config = dict(
    vocab_size=15,
    decoder_mlp_ratio=3,
    one_sided=False,
)
Rows from block 4 of the image encoder of a small encoder-decoder image transcriber, named by matrix and row number. Rows with one number belong to one channel. Each number is 500 + 25 x the weight over its row's rms, rounded and kept within 0 to 999. All counts start at 0. Numbers have three digits each.
After each channel's rows are labels from the 100 images, of 14976, where the channel reaches its highest value: "top examples" is what is common among them. Only what is clearly more common there than usual is listed. The data: seven-segment displays showing three digits. In brackets: how many of the 100.
# convs1: grouped (8 groups) 3x3 conv (encoder.blocks.4.convs.1.weight, 192x24x3x3, standardized in use, each kernel summed), inputs within the group 0-23
# convs2: expand pointwise conv (encoder.blocks.4.convs.2.weight, 384x192x1x1, standardized in use, transposed), outputs 0-95

convs1.29:462507508471468505505522498458525502460512554512484511509532527462495494
convs2.29:458504511475539492487483485492530482495497496495472481503493510539518514510468525511540525529498482519479512448524444457460494507525492482525485485568544521477489496541497529504525502509507504528456529495500464503490537503501471488466495490560484483502522516508512514525519501522514497480
top examples: the digit 9 (99); first digit: 9 (41); third digit: 9 (39); second digit: 9 (29)

convs1.43:472484485467542519528534510456500510482493512524497515524493527451530522
convs2.43:512487519526491535519537512454529498524520523564522485514496524515498510514464475507490455500494514481517478489524501496484493541468544519485494531490504506490492489480532459541511486484489530469508510477459519504478538499511460477494509552501491499482533466509486477543479513471470544545
top examples: decimal point (77); the digit 4 (67); second digit: 4 (42); third digit: 4 (27)

convs1.12:536447530498512503506517491547481494529530501478490519482462533510468488
convs2.12:535533476552537506482458517482473522491532497487523481520511471516552498483551488466512503441499486523513478514539501514488498518480466501481506516476468544539490526553493534499507541499485511505486470524489500466470540510466506491487513471547519503471545463496502519496479506498459547522
top examples: the digit 0 (73); the digit 1 (63); third digit: 0 (38); first digit: 1 (31)

convs1.120:522496498468524510467459518449503481531465464506519486504496519520457503
convs2.120:520568550467478531489519496487568528483489501496513490503484477499486537522542516469559424498507476515492489460498533460498495508544475493464479503479479505512507509487500473524477496485473531520502475480474544551502475486507520485525494418498466496497471511532534493519483510491493516497
top examples: first digit: 1 (27)

convs1.17:547499499513473497497519539470488435506496519505519481525500517524466469
convs2.17:534520490460498489488515463506489536484517515542528507526463530501508462472499500554521535539485532483469490508489509475509502535525537496551472500472547460458499484491525495540506496506493552528487490489476505519500476520540488499547475505496484481524481507485544513478464473471491480499
top examples: the digit 9 (62); second digit: 9 (32); first digit: 1 (27)

convs1.56:492511497487495475478510461477490520475477524469523502516513516567483453
convs2.56:467479572480519511454529506479480498519462530501448494488518499482504493468512469544542517514499480498496485485455487511500503482480457511475494517497501478512527503470513471535495503528533513516504512494463490533508440528479509455504488505503524527528472472521536446454480539508529537523
top examples: decimal point (100)

convs1.175:527532537518515512516532486475522502517504492516514419496470515496510499
convs2.175:503519466499514520521507525461484511505518485444520539455497495484488478496514486496498474495500494498496528497483480488460506497532494485501494513471454470481491488499481501533464516530531473525475507452492495483495479497475483490545515482506496518512461481500472507492520455508495499490
top examples: the digit 0 (82); the digit 1 (75); first digit: 1 (40); third digit: 0 (38)

convs1.133:461489513474440499486489496502442480477492482495529488508520509477495542
convs2.133:515508530512459497553502534532488475478512515493490494516495518577507479510479482479470507504500475483495522548477512492480510494553530524487465439497482532511531512525497529514468506483462500478487491481488511467510490497536557519492540512504508506496463539464483498463498486516490465420
top examples: the digit 1 (66); second digit: 1 (31); first digit: 6 (26)

convs1.58:543471456508473490508520499487525519487489500539539522478448479521503503
convs2.58:503484511516467473548508527464458504495529509507504496508487491489472471457525500520480494537487557524521515487492516484517502500493472509463487494509491479493510523515498500495505460483492524497535465465527553502441497500525520541453511515517509499442501510494500476443513473540505510462
top examples: the digit 1 (79); the digit 5 (62); third digit: 1 (40); second digit: 1 (31)

convs1.54:519497495483501480497496491496504495490434502505560495501440503540516515
convs2.54:465533576482497502506517538509466500522493499529472523485510522485526528508528523495519497521495518477496498521473513513487481558501455461484479499452509482514492514493511489546512499508531479486505508503514513472508523509487508460490516506508461471559565491501492518468493560548484528477
top examples: second digit: 2 (26)

convs1.112:512479511500477500574495536493503495539477516496486468514506484507463538
convs2.112:477501476522473497490580520515449489488506459492477517448471493464476483541532537467447465482506512497506474486488498477526505480500453519518482453501496502500504518504525540507463509535497512501528458520459481524502566547510471501521465497513512490537466501476501487490538524492515472520
top examples: the digit 7 (54); second digit: 7 (27); third digit: 7 (25)

convs1.36:515523506503509468487530497504534536476451543511450482516513510469493483
convs2.36:517503467473458532491492488518491494492475472484451506510496498498489494476513483514487527472499480522508507521440474516487510513499507513499475473505517497494503487491464482510479497459443503501528488486501506508492474546468520506484539499528478534499487524496495517518504483522506490457
top examples: third digit: 3 (26)

convs1.138:467518490499478501505469515556492503516542501468505504527448477526523517
convs2.138:492467511477498479538446542523513503472503543508523443481508465492508515476494515485513470504528474464488485526532511532539481517500507528495529472514499525509521505467496497513499484512540496529503534498461510509514519513494516491505546482527490473487532505482479487505523516498487499474
top examples: the digit 4 (98); second digit: 4 (45); first digit: 4 (43); third digit: 4 (31)

convs1.91:459478496465477495495519460492490486520493438486454484515491531478504509
convs2.91:510451500481550468502492459514500556489493499496533516520528542481545471535486478503520502510499481471560510499508534487469537505504529511495497511540487509497496505512499485482511468518528512446457508508499511511523461530512523520507493501485484485527511509505504496481520507505557498485
top examples: decimal point (79)

convs1.153:488537515493472450532471472519548510504519494514527534501518495488467479
convs2.153:501461529483492504525495493499495486526499523539479506468511491472498499507526518556487486466480516529480517484528520521484487510506498482522511487512504503496452504500527487485492544483529503547534466498496466501493525517475487477449471488466482499519486507477512508476516495505479518515
top examples: the digit 6 (57); first digit: 6 (34); second digit: 7 (30); third digit: 1 (27)

convs1.67:499515515503526493536495512506513513505467473507560504531440463521503511
convs2.67:480499501511491459505445532500474507502514505525520491486484530468515483491509533519514498458512474509493510546545488507530473487493511496491497517497462511482526505483516485523456509504533519512468492503497469458563510500499517513455506471489470486478514529513507473472505527511487483442
top examples: the digit 6 (97); first digit: 6 (67)

convs1.139:533534483513489466493502520523530518532438497473522479481467502528489501
convs2.139:511505476434510517497497496509495487478501511509460528491509457582482527511512523492494486473490493512487486503466540531461510543526476510507460491480524505526523529477502486484453499566480496516501471447483515511470493535525531531475497528505515555502527530493471481483549467530502475537
top examples: the digit 2 (65); third digit: 2 (26); first digit: 2 (25); second digit: 2 (25)

convs1.9:534518482495481514539490487483497464462520502484514518482444535500537521
convs2.9:489512489502517519523484537504505488512524467477498465517509479531519532511529478515463505501531509509488502563492510482482497563499502500477516516486440535562552498500511535534459529541539494488496434514495513510559515500525519499530473489493495491524537535509527470476516493493458521515
top examples: first digit: 6 (42); third digit: 1 (31); third digit: 7 (26); first digit: 2 (25)

convs1.11:555550492537465521504502539498471463482512491500510488500507528517524504
convs2.11:479530516500482513480497495464545511543519508502521522521455494506506503468498532529483482526496520456507540512424488486475519475506536514496518555501543507488487505498486505562486472485462463547504492520488464490516516494484463544529481513490510486484455532505461458522509522479474483506
top examples: the digit 0 (66); first digit: 0 (44); third digit: 1 (30)

convs1.55:491546515525529506503476489522475489505488490466509496545464499516543453
convs2.55:450511462514494495527550556462499496491477530494524455483486516530509477507515502525510553532502467481515523490521575487557536489490498490508489446505514487491467474454512504514502536481472495484473466495440530511501512439468481504538469494519503506471481533483468502517505451505453506513
top examples: the digit 2 (70); third digit: 2 (47); first digit: 1 (32)

convs1.148:524519503539496470540532492509455456524499500483540498508547495486506504
convs2.148:504483489480510516478456507514535527481473581494534490457507484541516519478449515503511531517515509530525513498468506489499487501496504518459463511473517477457527479490511515510491493535506456501518477475526496560469463486475535491470485492534474483502487505522494517475554507524520491508
top examples: the digit 3 (55); second digit: 3 (31); third digit: 5 (27); third digit: 3 (25)

convs1.20:488486508478522506497491492514521436503533485506496523524459537488462460
convs2.20:446531499471485486509512445511531511520457518512485487512537506507502506473485501497476494498512487496485500532462470500543454521520510525519507524516462465481467544466506480503470481444458501481495494484512476489467486515489443508532483488465451528479468475529491480562536441502477495556
top examples: the digit 0 (82); third digit: 0 (43); second digit: 0 (29)

convs1.4:507491524486565501506457490500456498518501509507497518456449498498508475
convs2.4:512426528484499459501510509488481520512518468520460541454502520498508521508553510520483511507484511527499458474468535513481549528489511495506503524543505435502486450492526477523495494521478490517479489523507492441528461496462479486525482461496541498514518482468491478479505510512515510489
top examples: the digit 3 (78); the digit 1 (56); first digit: 3 (55); second digit: 1 (29)

convs1.141:486493535464508532522504477517479499466497502464487472486484498516471567
convs2.141:464503524506491514535461507485474497474475494493509529539519535512470516491478533520494517527500517531481518504502517481476492488522506447488504490470514536477525482477537486536497495526486502511493521484471496510513445515486514505482518511517453482487492487490499476500521453468502473548
top examples: the digit 5 (98); first digit: 5 (45); third digit: 5 (36); second digit: 5 (30)

convs1.27:506519495540515540482506505446476487474529524502501539521480537506523473
convs2.27:433497496538480493473469515498508521538493485482523472504523470479477509506474494504530468483519536493490525517513490492504477505522476443521536517490517497494528508482488467497482532531492505465536488481518517482489531495472515503520502453497499479525467538540536515507495497476480490462
top examples: the digit 2 (98); third digit: 2 (54); second digit: 2 (30)

convs1.52:480538512519539519490478495534495484553468478482464477507492486463514481
convs2.52:472490486481470516469531469466509481507481478469506522526470524505526492481500508479496518533477530478485472519479474493520469484506459499526485485436497510500465531472507518517498498527487489506473473472500459482507500515535479534510530508518497501507548541486532470454535563507499475494
top examples: the digit 4 (94); third digit: 4 (55); first digit: 1 (33); first digit: 4 (32)

convs1.188:471513482456503461513506504442524518485472471477496477479479517533487519
convs2.188:490491493475498493462498475488445521573495524513486499482494483480512491504486496472516500503549475483523513502452485504475513466496460453502527454470535509488504484479507506531509486496470474502488546531477524517542527510526520498491473493491498500501494485528492508507507517509485446508
top examples: the digit 1 (86); the digit 0 (74); first digit: 1 (44); third digit: 1 (39)

convs1.70:543457501482474515518554513515506495493475505494528517506438523507501515
convs2.70:508479510488500456477477472492501519518504481507538514498499539504486552489458507471482519486464471519549462509452507483480533517488490515493517485493523480516558486520520479498462495548507516492473465469488530524521459512497512499515512486488512515471505478485485450513510515494476492520
top examples: the digit 5 (55)

convs1.66:520496526503537476481439514524464530532514510486492465523482499525524494
convs2.66:486518496550502493523517478486464519495510470511482490469472499467538481502507513526498527528495524484519500484465533561533513556496496489467481522545472486502511498550489475502512535553547516509530488465523502525497481515472524517473484500492509488493477485523473495509492490517524531521
top examples: the digit 4 (97); the digit 1 (60); third digit: 4 (43); first digit: 4 (40)

convs1.10:512482515487493507503534502496484439512518499454509504470460544505516539
convs2.10:503489529472507517488478501477518481487478501487543519554492516475483534536486491524454541473462460522539487500506506515448479487545502531518515500457557502473479517478491506523518491548513497483555515506520534475503543505501510521462459481469497472494506484501511455557535446503489481494
top examples: the digit 4 (77); the digit 1 (58); first digit: 4 (42); third digit: 1 (34)

convs1.106:489473499526494529495467527540521484489483512475482489445515527483541529
convs2.106:504515483534480463486531559496509488488488499528471490499445498500525459484472519503535514520499490497520477509511510461500509444499476516499509487488523484466529533504471538539491468498505475541426505455542560459502544514482516487466535440528522448496522461468491552480507477501512519521
top examples: decimal point (100)

convs1.127:515478500509434481506507509480521514490492476518512488502578480507513483
convs2.127:464534487498499539534510468460499497536503516537516484494553478482508505506486502511530510473530492471494470480508492495484514510472506543520517468455511497509527508502493494508441483517512495530480578530496449506492498485510534470460537510510461403513495486471495488472529458524502467495
top examples: the digit 3 (83); first digit: 3 (34); third digit: 3 (31); second digit: 3 (25)

convs1.181:519479523502506508498536531534533494511474551507483459516490504489515447
convs2.181:436463498527529482491518476488488543499491528463512571503480479451471497512556523537562518478526527472509503507491530502488507534548454527500520483486458503498531492551492491463452512552481518536508469488551487494472495487461509486480513484477501503494517493531487490486476477460494499534
top examples: the digit 4 (74); the digit 1 (67); third digit: 4 (41); first digit: 1 (39)

convs1.143:471527486503524498515532474535523513484470521507494511476548514442483483
convs2.143:471496502482530479526489455469504498560468490488532545476520486515483463501533508529500469480492503507496562510490538510505490470525499443514487458487479506465483462488488489458475482487501519488519545544533547500487506494518508529498527485496488510518489481547486451516484522495483519481
top examples: the digit 7 (85); first digit: 7 (40); third digit: 7 (39); second digit: 7 (26)

convs1.44:493531514526486492523499440506487499497444500505476465490499480477531540
convs2.44:516493480471518557493443484548509493461521526538492481478478505462509505477512535512504480513483508520526485506476483530508460505467502467467487517506456479559543516509510463502470473474512489523547502502500526514515452490513528479475478528475557502520481541493472504472468472471519524497
top examples: the digit 9 (63); third digit: 9 (38); second digit: 9 (26)

convs1.155:536500514498471482513468457514553491509512526489515508458474472518501536
convs2.155:474481519513477499509467484511529474483480520522504504494508484491503539474541490443496520499492526485484504468511500525536519462526485489561497505462469522500493516495514526497501531464501430555484486477547489512544529506533548498548515513480483481540492526503494462516530472500506496481
top examples: the digit 0 (84); first digit: 0 (46); third digit: 0 (32)

convs1.93:533490491509515525499556506497454523489494529462518520472532493502525534
convs2.93:504518514491499489484506466525529518514491465500456521486501521527471484535539494525481518452489486468522520499500532493474496416502549520534499516516464510519500511501486457481499480486474548482443516435461506514526442499467523526520494520551544503466536447509490535553522483501530509513
top examples: decimal point (89)

convs1.144:482500503531473474519458469523522514529535503510484549455484505486473498
convs2.144:481483521555500488523500525513487497528533519493479576497505529545503520524506544507529509512495523558530482485493510521503532503511491485472502491513475484488512482506499501511506512512534486477449474526467514523540494460538481481549483514499511521520472446500534501497469507494526498503
top examples: the digit 6 (98); first digit: 6 (44); third digit: 6 (40); second digit: 6 (36)